From a checkpoint of a small sound classifier: 4.72M parameters, 52083 training examples.
Rows from block 9 of a small sound classifier, named by matrix and row number. Rows with one number within an expert belong to one neuron, the router's apart. Each number is 128 + 24 x the weight over its row's rms, rounded and kept within 0 to 255. All counts start at 0. Numbers have three digits each.
Before each expert's rows are labels from the 100 clips, of 14976, where the router gives the expert most weight on average: "strongest on" is what is common among them. Only what is clearly more common there than usual is listed. The data: chords played on synthesised instruments. In brackets: how many of the 100.
# router: router (model.blocks.9.mlp.router.weight, 8x192), inputs 128-191
# up: expert up (model.blocks.9.mlp.up, 8x48x192), inputs 128-191
# down: expert down (model.blocks.9.mlp.down, 8x192x48, transposed), outputs 128-191

# expert 0
strongest on: the note A# (100); the note D# (100); root: D# (100); the note G (85)
router.0:159112123115125140149131125135162142113100124150124156138117189124137107160103153102174107116100079110119129145107107136154161133136128101091113106096121137134087118103168112138151133169148115
up.0:125132154118131172104115119108153122111123094092103130124100143115131141136112147097152120123127127200159127141134094125155140095109141153125146166127183122127118104130205124069107110170104123
down.0:105136115176121155121137131118134164150099135130152114155141111126130120125156172118109168159190130116107112095131143158110141144121095109163116138133103114122143116108090089127145113115144120
up.1:128137154108137157099104112124104166145127074092119112115124144089104150152120123128122108146125118098142140111097090151164090112145149138124157122112134141108166123123177131117113137146129177
down.1:152122098096099144126168120093158156111109136138146130140094146152126093163126167119117171120142093139121085097117174155128124169156140153090123150127114128123105139107100100133147114106121119
up.2:163123142102125141151121142120132056110166132127129099155152096166095136129134101178142118118162115139140144145147143092139150149150066116109119122110142093127109130105097119127139156074122067
down.2:118127103122145144120100156144108096122084146108116052144134124139138150143187143149137133187164072158122106137155097146119146091105069119164134111149168134106126150123105133123131156105131147
up.3:156173123103155122092141126135110151143133129162150160097161135120140094057139102123106129103126140146133126128117126119147160135106097122129158154118122110139130105173158159116139118147135080
down.3:143146145133103129132129102109187081093140140117124184136128130125137137117063099131144099109076112111119142127123144096081093126120152128143108138150127149146109174171125134119132136154119109
up.4:145096108123097137153110149110123152112085170125124121120145117135092114152137127108154163110127119161153099164145146157063138150132099105146130157125123131168161113089153090116137097165110088
down.4:126104131128129165133127116154155086125107103060111082117121137139127139112160126148117159132119140142142101146089128120143108104149128117127096099139117180157135121148125141119153151099099118
up.5:150099120147102128166120136101126177101125137136119154103131124139089132166126114111180120126121130147120131155110071154127154126136149123126140157141124125147128107140151129089123093130087147
down.5:128077105170086131117093140105144118090105124086127127125149151114149093112127129200079118144144131166154124137131140169108149121105121135155160140147161123140095097129138110132148149111123172
up.6:123130125121127130109082145096135157127102111132124136126106147112129125125098121088166089127160154152184135137140073121108129118146117112113138155123136126086116128119178113057082117203096120
down.6:120135110120113147091168142133109150144138136108102079121158103152125118142143157138149137161159122131114117118115155136150137123134146132121164124098136108115099109067146123103173123117163103
up.7:128128131129141134098111091105109136106154121161089152104135141111144083069107116135143080138131186160146155121087098100158125142114097144147147117145131111140102126162115200083117136135103087
down.7:112094111158092135100150131127159091109121164126172152157107128136143108108139116124128122163088136100150157152118150096116111136112171145136133115144155160068127169125144133095139131192105098
up.8:142121156094176134134131111096140091118132131102132141133146106088133167144100147138113084146153102117119139120106111139158133087145165142130159164117156099133088141128190117097119111172130144
down.8:097141125121107116122120126133120163172149123157137114146123077142108105178153143123119145117163127111107119095114112137153143147128092134146112139150101090091132142104123090122148130116171143
up.9:119112122111097166136131118136149090104136163149149085128119093155100144146180133140127178124118125153134121138176129130114128140130106119111103114138121122124120145111089141132137134108127122
down.9:134150119120146129126085117097100101154146102091122091141113147202091132106132086145121136169147151160145129144148113092077146127079107128119145130117152130138140166115122141162107150112175113
up.10:138171113117143119134144119111104120125145127168134139134152118127140122071167102120132099151140121149144141132101140075141144145144093135117153116099133080151101129131128157102138136122136086
down.10:120143159115157129114142124153123074086159143118156135130127114120123139112126097129144114144096123152161155123162156127115099111087105126138139098134158141144137175155143100090093166157107146
up.11:142116142089144132162107109103147138117093106116104137151069141142097134147169151104149138101113150137125124140128063158116118137131130140107111110091130118129130139131129138099123117113120126
down.11:118120141148107144123120132117111100142120099143145097106155123139103097121102125165118184189182110151146117123124119122098155130133109121176158138120135123133090089121155144126163126115205141
up.12:147116172082162151130101133124139156110110136135108130129112160099100126159124139105151113118117150150170108135123073148121158132147163127100106147111168125117119117104201111093135113165108115
down.12:122108076120125155121134150104096170151127136109127111131149123135099099132137146113129121156183129147115122132141133073082172146105099157150148135157133124099096101086115132152122124085157119
up.13:111147171138145166127122115122125168114137122072121120118108129108116147152109144094141114139120123146170114128093137108140153108108141124101119118121163145130101120134177126080117116168114147
down.13:129121136129137091115138132083147178136107142126125125152148125125159149135084152118096090099150191141118128118130113156162113194131144117142116104113113104135139110117121137081103092151137087
up.14:131129157125133110120124136137130118114138153086136099130122136107084129150104151104129109127115103160150121123111081153152144105123149133138137175127181116139121107136187113101115103160162132
down.14:103116114125156117105140129130107125195137110156139132136111090114124129125130149115101124144143109143133091101115116152128097123115074097126156144154088088090143145070109074110117129107129136
up.15:150120140116123183139115104097140129101122127104117148136100146137104172162158160103175110114132150183137149174153098103116142123124148113116100138099158131124100135132168134087128133165114108
down.15:131120117132147120133118137121087136162135139102114086121135143128154159138137134151120147108162169151141099113130124108135219126132086103158154078125131144149130148098125158143133139088148126
up.16:162125157127144135109153125151127141110142126115143110151138158103098149143091120130140107131130102126156115082108105151136118085135162118127135159129150102143090106124201106105112117170160129
down.16:105131136106104107120171124136144108155131133113172162114101110113111105159103162133123162123126147119098087120117117160150113153157113126119122122169070105092136151119086095128136156108130115
up.17:139158105130122114168150138169113132123138122138137113103147172121161131131080120130103130097157095092083138092099129110135134152117173111105103097145144114143097121170136133164131133142140162
down.17:092117175109101107108106126093119171151137099158107166111068091135141126154091128124091150165124125094108111145138138153162153145146144148097121126154146130106158088119110151184163139146119150
up.18:117130124150135115121149117097131147119111167117130183114173121112150117107147094148108113139119134174138151146108109109117107147133107146124171124139130146154110115136146189117139104148100081
down.18:102111113086130145124123125128152079123128169113184134118148114137175140130151131105123135132122134156163133176145178098088131144092105129101092124118136120140139172155119133132115169118107179
up.19:145126130127126141148152138159127115118131114138131103152143164126157150140086130138149121110145078091100143080103139119138143100132164110102084132114103103116107136135145095160133121147184178
down.19:060145125110092097119109144139143140139123114202114143099142092100144123144152146122097147157137115117089109129127126130148120129118121148100134152171104103089175123149102129145126134125118132
up.20:165162134112141161133128125138127167169116130086173094154101134109112158119170129121106110149134111109144113121190124134137161116152106108162128131107155140078160160134118143114123180132146133
down.20:143167134125135136134142112086165152124109137066123148154141128145114168075150121121150086126103122124124155175121152170145108115153142124125124104151143140133139138145133132127107134158099148
up.21:122131150110155143143136085119141146096135116090125130130068164124111141146136149102134099128119147152136147154125100121148108095141167108118106139070173128162099108134130134088115141161114132
down.21:106162138159094117133119127086106161167152126138126154122132142125123134168123132109105174141146162119107129100105152113095121184166120165147176125097100134088122099082145131141127103102143084
up.22:110099180189148117094121103089105137122136131119082120156101133113152117150130152132119126157103127105163118115109132145102167149121167179174167155166120123104144150137108125136121149062113153
down.22:112127157139132118172116077134111160114125154178136152118093157141163124160096134110146140116133113117099156129132143155116115153152134172133116168159135128073135159147141116166137073136115139

# expert 4
strongest on: the note D# (99); the note A (86); the note F# (86); diminished (50)
router.4:143102072127149085146165124160125135121135158112103120168164103162098128141175084126130160148166168119095134117127138143119141159160117107132109115124099122170157112106106121130135113099132107
up.0:110142110167160144168143110132145107133127082126140113116103096152149202119126110108113115099108121102111158125158097160138108133145160124125131086099108129120107192119108127134105130127141131
down.0:081099104153141164161143154120134126123129146119139184156131131132151102108145111122148093092115120123131142165147083149129118091106105108133119101148130134114129155172109069127122111134089192
up.1:118112126165107123139132155137110154111128164116107083153084118138138151143151148090134137104113137119114144130143109125124117181132185097161108129146126140149142165102120117117111127148145095
down.1:074126144129127141131109106108133142144155160136147127135119121111069160140113113102118102064120127124088126124136099147123124112112111140104112074127122143148108118134147102090133119180138140
up.2:152125109145135096098115137112096134190118110161142146117129171134163148129143123141086184147165143138106164068137145145174141124136119162120157120165124121123190159131103104153131152103123181
down.2:121145109075138105120113152129138096141139104128126135140087125142119136122124116127131110129094108083150137106115159128179109121097120143115155104110125112136175146127087141124140135101181114
up.3:115147127138120091153121113118136153088149130109128111153122102141094138098126131088118123081111151117088122127106158130122136177140179133108077122105116114158128099148125158145107083124144079
down.3:121124157142139154123118128113153154134108125166130113081181161070132104167157126102154145111134155120139129138111156111126109122151159097143139103085111150108124125098134148135149100114134098
up.4:136128162120169147131133093092115138128125151095093122126141113129126119155158089134156130159149159132146116169158156123096124123133163092104114158134110123144146138129131118109140101143125139
down.4:153162124091126092136147130152136147097139132112133132174139137093113139098102122144146076146106134103134129125104122115097120142132145112141093136157142126122130126169097146122148087153127137
up.5:139137143129158119116139129136077146167094174122131103149128101135136143107130126133168107139155080095179109152141132142091165120139103097129127127158172066055111165138099090156145085136106086
down.5:187137105125116101092113133139100112098121179147107159123141138132127102087085134127114122118114109117165099169134126108149159137102145069103123108147129146152130116151125121135183152155114143
up.6:174128142101134144129123088117072148135113129105128115128136118119134129136141121134160126154124116122190103180144120132096127097148168104110127170099132120084157152109132129144111104147118120
down.6:166108153102137151126145127130124166091135123130152144118140113143121098094112143140094122132133111116141119142142149114150084125116109136146104140138183162148139156163122113114174125161099130
up.7:132102128151076106099135179115125158122107195149143132103134096118144093114132124082140139121087128113152060139129098143112136122097109126119064127121126125122161108129134120148162122138138121
down.7:146102108140136135180145108129148155141095162133136092140150138160112118119099136101173081091115122145129135127136111169118128118131121129108064124135119171121131122164133112100135110163109137
up.8:192117109112163124125167132132148131182099145100116161141154176160130100152151087143136153155173168141144136090134151102122181132144098123119159162125144114158153118120141116145149110134083148
down.8:143144163125157115102128119155088115104135104119127118186117107119136146126109099144124111116139131096133161140072104119123130141154159127130168142131144138153155128116133148094127114093109128
up.9:153104121148152121077092138123120129186157118154167140148132154071139114163143118155079162150126148135122115093102134136142149136095106169163129102163112111117205164126103101138111123114158190
down.9:109118133123137118110109109134144106133132109145093100127096114146108132103167137144083123129113111121158169133143125109149129084130103168121149128107117121092143130109136133102136142094135116
up.10:142115133121083123111152156135132146092107149113128141136146131129144088138116111131096170164138113093148124109155147094093142146135113102123112181130137167124176104125152112144145108156126119
down.10:149122173138147141117166134185113137148115152141155106171138134146131140104131130111139138146129162121127124191152115188128109192163158087130108148145129120106136132107095105137131106124110148
up.11:153098098123112112107118183127114136154130147164118124125104135129130065149153102172081160164183137116116113133117161137170135127133108152124132119142130133133167148118085138161155115134146211
down.11:142106131168155097131102123147121112173103124157088096154134126130098129137165102171139101124102114119118134120128105132151149121184149162136121125148105104096138144096093102114133133080174110
up.12:167104123130116141083137171130118166117134159124111134149130132116108104143123104139133147162125131085162104109143177115118123141161124088138118170163137155109174145151154106137139075113181095
down.12:145135138151126148159140093164154200140092165144109123158117110146101141098157130104148116105097150106154112154128094187142107153126112123113123130146099152151124112134087121111159114165104127
up.13:098133114163124108135188107102171158069154131098110124163136136144119138136139165128105150109141141132065132143131141115114144151158148119119106134104143118153148091150141154119124098117095139
down.13:134152132080127125133111140135161127117131125165143121093130139109102113155110140161134129137156129114125132130097140124145161144132113112144123119134119146132092119112110114137112074092114126
up.14:093143122179093086127157115116147123088151139104096117155118108140147105102115137131103126122113124118078137123131193160110170138156139116153113156139155121144137083157141133087142095149099104
down.14:158126111107134110121089143141136145147090127163123095156157171148165125145109124114165154119163109148138135137090119132134119173129159090115097101090154130107128134117154109115143136114124118
up.15:142110103159161103123144149116105162150105177102118154140156156145131098097161100164109172195146135102114112116148176095120183145150083119123135134139156119121180091130137085153159129122162148
down.15:147161143084183087087158142206137139111121077142136089156125112139110105119149126080135122109099100148154131153105095144128093145176158133138109127132125112154178139094093102105111151129139132
up.16:127157135135131107151138073121172178068135124093127124117129133138124155104124106071120115083122137134096131119142126145132117137147171123131115164097129136143130084163134165095097093145099115
down.16:117144137144125149130125136145160142143119121142112109147135149088148112185168136121140169118122144116124080145093131122108122142146155132150097104115127147149077079055125154158114134107109131
up.17:148105097146146090097142160127075115137138147110100139132145148132127074122137074159117180160169145117137112106138183079088149132115093121120146172139125142144164118149113116123140124110137153
down.17:133107130112141058081160127146142136139094120139099106140101103133102147106111116136139116133120127103154133119116107118119095097131120107140123141148114090099177143100077091107143150087173130
up.18:173092118114146138111153139117123147170137152110114116114126109138103150070153081123204141155121130126150111117135121122121155102113070109106117138147162093135163140139127065113146150138099128
down.18:142161152100151104093154111128140122069136150090070138138086105129060145116097111129100147120092114098134126091109108141164103137133079156125111128151124112152156121172154149098116131084126136
up.19:126119137076139152149105143148131098140124141160097161111131132085082112159154112142145141137123143125167145104087111162108080116094103105131155113115118127144117128121108123113128124116120166
down.19:066164105164089108107119111110139104130166108158121114120083097103170126146063117097093172108137140137098156138142124122148128147141088179116127130138137126109138120152107144127135155086149130
up.20:126108089173096113124168148124140103109100174119121157148138095165143170112122091099145120117094122094154137149140147123102161156131093132158107121128136138092117133117130137158115130128155122
down.20:136150149100140123162141141115129140157130124163133103101127163122158132163136122138130131091087092110148117175093105102158127136146129088088092123119090100102146140128150098140140154148120121
up.21:103097116137124110099124144133097122182140143132135125150122097127131112143119137152161159172146125115169111129173105158100107115136123114172112163172129135076154164141095069119130098116120130
down.21:148137121120112102115130117169134136118117099134127138130079104161103144098083120152098163141101119094135159098141146160181129099158110138112152111163080086131176159140125134167138136138114158
up.22:147122131126090106068166169139092115126112184162126139119137091116140076115117097112141149140126118115156106121121139122117134127117101126124111164135137104099159119136133126140141120131157112
down.22:141138098097124111174126135153138169139113157144118119163098155144105170142139114137110104101132143119163168112152105163148116117152149115110111160152146150131142139140154105114167112114111117

# expert 3
strongest on: the note G (100); the note D (91); root: G (91); dominant 7th (71)
router.3:122124169139134135123163152104078107147100126110116114156179100102097122147141144118111076136112095159157121129134069142145095148144149121169155125146119092126090059124146142086130103133113085
up.0:128097153181110099132134124101123150101108132112136156105073099131162141131112114149115112117138142157091132105158129108152134112164127176128133126141130105158123115161134142098143103132069119
down.0:106117141124143141140128089163126075088113152118106095143150121158147144106103124149157127104121133166113150154140126084123133085129104120172107108086126129135104126125112146121142130139125099
up.1:103117158153149133107169115135116130142117123135140124152128086149103168135162140124144113137116114139127145174123086137175150088124134147115128174137102086112107101106168115131092103115086118
down.1:146150154119117132097097147121128109142127120186153153117130165157150103172138158117153148137142126144091110145106130123148131142136136137133142102103110106142177116080168174152113151102077088
up.2:161125163139106112134124117091143095111111097115105147120091080137126113092148113109142133172113107116144107155136138120174151122116114135100159142136174128113146141128123107123116140150120076
down.2:142164138118146173130121101123148142170169129092116121135180131108171122080119141155086106158136171160114129132175112143138127124141119098129116139112120123142157121118126144103123097133152154
up.3:131146085102156162139089119119098136134149088118123133130104147119083144100122154134119125094116133140154130129127124127124104152124108101141104084137123116125108117094131137106101091153171114
down.3:110085115107116046118151121136131151101157119138147140143139115143104085112120106143112128154116109096138111097116173083095138168179140157116167110123119175128183120094131118139122108114113112
up.4:145129123120067163138125147154147111103097112143138174109111169145129094135093122131144136108127162129125125093113143082114095130162165147106069143121151112168103140116112141109173093139114145
down.4:098126170111092137133139123147116136114140139108127114126141108140097125136096117082140132101114140151154118152171129138125114136136148095104129139130125096127128124148086145105139123105128142
up.5:155107179153170115134171125132099109148117108129121110162088108153119154140145126133102121140150160159161125114110078146145139106126123139123154159148127076106145098100133089135116110113112120
down.5:130102137118170139113069118144157093122133060125132143144092151133195129158144088124154118121117085143124127139104116129139139150136164140114087112130148130091128138139146150154118127134141116
up.6:159118144123122126144109147133075149144130117118124155143148191145157090124142147098126093103118097109155144132085145115035123165129158149158110121123163171159115127131110136126110097102164139
down.6:121133090153136144075120125124127137138122119122156125186112112119084112125179136152084148130107105089100106095127136086141136104125154125154128172167150131137153159120109127094166150141124081
up.7:112078142111145102104138104108114114106096139136098132111108124114145150154133118139156103108145122143102099153118164116136140105150141142104132158132140071139096101124119060099126115136118138
down.7:081174113105108180136102129146101096120141112146134096103135124138116101144125095143153166125141135144129119136160140123155111129104120092107111105084132100138124115147130160094139137192104121
up.8:118091165176134103109155122103120150116099099143115128123089099105129130141144163139133083111129152197132141124126129127160133108150142172151130150166120078123108083127132127133113107110067120
down.8:114074133066145127107096126164091116105098140094120117141109092174157157169162097136152158143125127158129156194124142128119143121146134117107133119116107135173120125144117148161119192152145120
up.9:130119143114142106127160123121100116151150130115141109162111143154069137132134145120121125105115128132121137133132084142159128110136136144130113139139116085138144084092138122114080069135124083
down.9:133086107090137130102095147123116136136157072124101143160124120144144109143137129122109143138091145123093155095096169095118140137133186177077129139140095113164145141132138155171108141130093072
up.10:122133122127137125120177095100132166148093136117126144112116114100123085079146145159132117166125112140104116127176128136108147106097090139147145104127128135126077109127083174097161118116102108
down.10:119136140172155164171158116114132150135133165065133116137118096145137172101139150169143149126121189136143153118120148191099099099123099101146126138099160143139095124158126138158148142165138132
up.11:139099106130119149142056122087140115075139110099135127101126121113109130083151110129100102117143113088163149121114143105103141154061118101141115075117128122144122132148131141106125168157132124
down.11:136142089145173103143103149084120121099134139140148151142132118143120120130124132130144106148135131096128133080116149152127115138162129132120154230141118093081136137134153130162167132119136106
up.12:134088107124084136124097183166134084122125155136130118088156126141121135131113141120109174076137117158129069143107124131148135134102127121078070122092117107155134108142136141141129117118132154
down.12:142119129132117080156135162151102133130081159139146132159097127146100118150119118105162108122144130162116138134124125148112158121118139123117135145123132111101154119076113061143126091154116129
up.13:116097119124072120153123148178132107122124159109135131121141132157136130147108140113090175055138123131115099130096116111111147148101150126078101090090126086154137098132131127141125100143150153
down.13:115088124141104110107143134129107125157101129109128099154089153165098110137117125087111143134132085194116093133135099159137097116114134103137101150150107115138149147065115085131159114104137133
up.14:142133160114137106091130106119128136114114108137127138102126108138129161126114142145154120149133128145094121186143151091162142132152152106101108187145146097118118129136134118094168104169137128
down.14:115161143109118199129124096139152096139138124121128118151139101131108153118127113151151136148150156120116123189144155069144132144129080140138108107113109149131107147140152167078113094139140148
up.15:118103144108120118115099155116134143105061119131085149112112136138137108103171165097152138128121090117126129133136127125070124168203114137112148146117130159104179123114124114153169154116133115
down.15:137155121123109163069145112090157149106143128169131121136097129123133105094168102155084145130131117096143140118152121137125101135073109109148130160129105109141148148110100113113120138131122146
up.16:124110172129087152147094139125136112100154130111120125131165121120135107121085148070075162093139081101139109153108108125135137144076145125100153127160152141140112105135133128131124102110150146
down.16:154136097128162077124147147131107128116119134153149137167094144153139129149143095149118126110147135138085142084132117126121132087148091155169136135111179084107166140113131127157194114116114159
up.17:168094132138162088109125125137154122120109135113148122094139117137210116158118118126128129107115074084146142112113098136142113132118151161090107176145108159153153122127128088155144140110117159
down.17:122131100133101133118109117124143134153180162158144147126126174098113127132170124113184107141123104120112104126159126147127138122103108142186151130084124109102137141105153121108155125128128141
up.18:149120117128065101126145189172125102124126162132132147098135135137133105160079115109140177073110104132106119127105118123135140120120109121091097103093126101131151091137111103140148144119133140
down.18:124145166133122133136139137132175143171113142118132148099157158125098139184129129114127150110129121168126109157125101161121146116110137101125129153150116087067107107114129085107133107118150149
up.19:153126192134144115136148127113135131138110150110150118142119125169116133147147124139122114139103110126122106163143112133156139084131143150120160127172100084101122105100145120162105114142107094
down.19:153115159132134108097105126094141115116097091185103163106142186114126160171134085153139119132101081099141124126103124099150160128145156115093146117132109090144122113119134131146099145111098110
up.20:150099107092124109135126137157095066154127135137144110122125084153120110174107152119155131069119074102122149113114133131134103112100137106080070139138128091102131135138129098142057115126115137
down.20:142111125100100156108135146122156126118158122146095135086130143069107055139111154101102171091081149143127119114096114095142125105128126126164143159116121131146160137143143113120144086169128172
up.21:107112082118105077119110120135120117097152125124133164124132169132119152120124131106111100089102120116100170117125115118114132158089120092095119136178128164200159139155159127178151135194124140
down.21:147134095146141140119128113125110111082082154109084164169136145144112135137114121154156119122124108119116113116221152133081150148130127157161119157095150081149154120158112140158126133128114111
up.22:108160124146103118165161147127106131144145132106130138176164179128089158156129146137144109094089143120135108149129119157122124141125130134137116155141133113091129102110178081087076119147135104
down.22:144115160127165099133129117088099147177140132135126131138148110142136125173084155138099134138103102102132135061084156104139143188139121139130186109161119126155181129120129150143113148108184144

# expert 1
strongest on: the note G# (96); the note B (70); root: F (55); root: E (40)
router.1:123166130083116168086141107113130104132172098130139160101129128130082119083150125147156102112115158175126115129112138100144134105144121147140140130100159120140131118109158127095133157135142116
up.0:126094124125115113103128107112135090135157111110105121129121108143077112138115124085141117101093123145102094135124116148111137121140168124170152208120131133163091073118183141151077118147104087
down.0:125099125155151112115125089122176101161157138098119123174132123147119109118140125091126127131130126095108132113144154109078113169103206129133117184127138154155130121124142102124162140136130116
up.1:127147116108127159113102120105113123118151127103146090107082139149103110137146141147152107128150089154157100125129135163099140096131131106135104149103151099100115105136126172131092174125157093
down.1:093094101142121179115105127119174127147126178100117136134117093129151141187155117107128131134119122136138120126132147085088137152072123125153167115149139166169134161093143116108126097120112111
up.2:129157072121098118145103100099157144145170105116135150090162168152117193088176119120134143116153142148118156161136131141134144102130145115111111105120112157116116128127102164125157113111136110
down.2:114134129155144160151124151121098122091118153111147156070118112107118127108138144116116155145101123115123141162121128134113097120118134122125150088150138163158146078157189162154120164141141151
up.3:081132169157105133154109167100132161181104109158137154142132167147147126118147127122145139107097137096127168157137121110126161113150138174136125064139091131081151218107099110132146141108125113
down.3:149115132125097107125106150101155134145106133120118100111128129140108118155157111139132196158186140151084123110116121113151178112100110155132179103134113111164108125123193121130122114141184131
up.4:127123146117146124136124099126099118107114111109145150145154078145111123149127140144136163166131124121142139126165143133107099110148145063154132155139125147136123161136112133145133160092124132
down.4:140099128092117114132149100129128102117145161137133109141144092121114085138114129130103173162119099119138099127169153156088099139114123077175120170118150126117151146116083116102134098155093144
up.5:131112123108138115117135147188137096096140166143131123131147133133140117114110136140111122108131122107149131106100139098133130123092126091150102136120126104102153140163123086160127164090148134
down.5:112150164156149063079152164133088140154115111131109113112115124159166158126166133155138129108129101101151116109134096117120171150103100148156094121120109103088147163114116104143131181083180164
up.6:129130080114096134184122122130129115110149175095128137133126149127076139123153111132138129123116126128096123130109134137136121120130123147104128105123108121171103132090142134143115135126103091
down.6:141130132106127133096146102095134059117111152113163112144139139155089116123121147107122126195103108131113098159151130152122157121093116141131124138133132106100136112100132107128112133145148170
up.7:100137146138116144086150107124119143122104121160134160124149154167149138109118142124145120074103128174119132090080106136145136114151130180129124092109108116116151163113101148152163131132120135
down.7:129120153137129171090084100072124146163160126113147102101167118129100135101125118089087137101133148135088111126122127108161153141142143114146145154140147160094135106104151138106165115158136128
up.8:163131129095125092094105148122107116170150133116158082149136153133107129137125166135080133121149131103100156096110119111159137134124122130147141105126122090119144140110117116124134134094147102
down.8:145110165082105117153152103101106146135087100108127099140115165124134147129122118163161128113138081123147111108129149090083148153136115123133128133086142110115093162145131157132130113142142156
up.9:145156139126119153118114116117156119113168140120125088106109096140103158114156110105123130117121097134113091183133097164139168086103115127134166131151124125153128128117135160131079175152085114
down.9:084106132127137168125085171107151147117109157066074119142131119150147126135130149111164143096132124137128156147144127186119144145088128127150123085141128135157151124137112123148152111107123118
up.10:139079066121116098145132098170126112109135142133114135134124144136124095110129079131103108091100137062090145095114138137154119135130114118129150125110131111144169114130148105156116104103161121
down.10:169125147105153134125186091134084140138111126140125131167099108159105158092148131157169116146118116128144153156143114167168132121126098146167144105155109134096133151111113103163165125147141146
up.11:160077114110126140132143127158132095137124102150140178089130116133131133147140149166167095118128124143071126152117176128125113121137130089100134136112122136160111090113124136141134087133084138
down.11:115136091147095084137149124149138144139119151123109105179120170108137133130108123123118130121125121085152145058122101157149129163147148108159089135115148100110166153125115098111153107131160112
up.12:146113147115111137141112113118178162117111149108117136119086170091122119129132121102163126142120127131168125113116098160151119131129102147108142150109133150133142093078116154097120103144118125
down.12:110130156129092090099119126129166168099124170140148158140108155118177147125092149111131110124112099101131118134132145122128118113100126145100112114097132156129142192144143120143126151165109098
up.13:118157174116078140134102138100162155153127140109150133149100171112113133168126165129120135153142108130170144103152140175123139114153095150162117089100135128084145157112107101095096131145183148
down.13:154123125129104115155126140139137136087154106135123146117073172141101132127087083122125155115102127105125153121143092107142135139157146159132154118071136144177168151144195103154177130118132116
up.14:151082116115123112113141115156114107137116109156081094115095082166165116130149166150144128074123141164057134142084143125160122121133154124151127168124126114132096085111129136154132073122091106
down.14:133151091122172089146142106092129164135107108118121134135111172141123116118112137168115142124146103158130164089158164135118112147157119096118089140141174140141157146165133084123124140113129076
up.15:132139132133105149156152116131121152125130130090135122195133130113140181145142133136096137140145151114164168118151131168124146133149131122124118094120146142103128135102083140106135138085156123
down.15:139089147098135118162161089140132115104129161114098116152124139157103124139121138134143159084112115127138159096136120111123136145112078103169101153130156123144119123154123118115146096142100099
up.16:142033098098125108135137096168115081133164124133110129135102117150119134136169160138147129097137144106088145125109175117154122123113140099120147141130141113143122089104119116156111097130149109
down.16:167146135089126159150137135143108128115189128125095097164147142172103123141108123140142134155147108096115113078160133134169154138150129081147118182140154123102123109126130100160132127145146108
up.17:091139133105117136114115106109143151126137114115147145090072105173081150116114099060150105072124112147101090133130113183118124099105161148141130130124117106121120120134115127146096190126052099
down.17:144161167106141140083127147113167126124129188123154130133130099104096100119178192117098116136108145103165083158117142161130145102146127123137138121164100133130112136124139103087119114148115111
up.18:139111139126162064104148115154151119101136103182106143150118156135165082133144092137104109058117138118097131060073129118146120136163164147127132141117085154146154105102142099156088111116122118
down.18:123135142085148128108165112152129123114158170095095089149148111117102135107160167101141098121121141135091131163174145137132087141145170065139141125113149191117109119103100123124151136146131117
up.19:138138122112103110109091153161077123089165128142131119168099152108120145118117167159110101090095127081125132097114131124147152133140122134125122121112127101107155123131116078145113142130159068
down.19:152145108089125144119117102096113126118138148120110063115088127167108124148150121176152083169112127133132145133151129134171138132138114122144117153108134072111153169099134113163137161150172084
up.20:149107140098141128115092140148102100147120164123116126141107125115111152126130149125107123134110102119150118109138133088150136121120125113145134110155152109093150162130155102134158146118172133
down.20:134123135140132142153137096158111113110123080134104135107107108153128139108120138154160139125158099099166150112108100091162178120133091188135079128110119113101137150119098126159117181086169151
up.21:155125139129134112123119150174136091121131191151097133116135141123134117138114119144087157122126117109145113127114122113120116147090128149108126142156175119101141140158136113114116139115156158
down.21:145114114157131106124101154165143116150106094121138117102099140138157131176120099145136171151202145103160133068126116096105150126143080144134124141108129107108091145105116134126140141072139141
up.22:138094117110155117113151108134119098078113128151127175095104178131116113146131109100100123067097143139117132073080125129143118129167130109127161107113118111167132114116153099125128122129113155
down.22:122146096134186141110110102140168127101154140110149142166160114137133107128129112144143108093110151109102153158141159140112146158159171151118089117152107151120132112133126120136128070158147128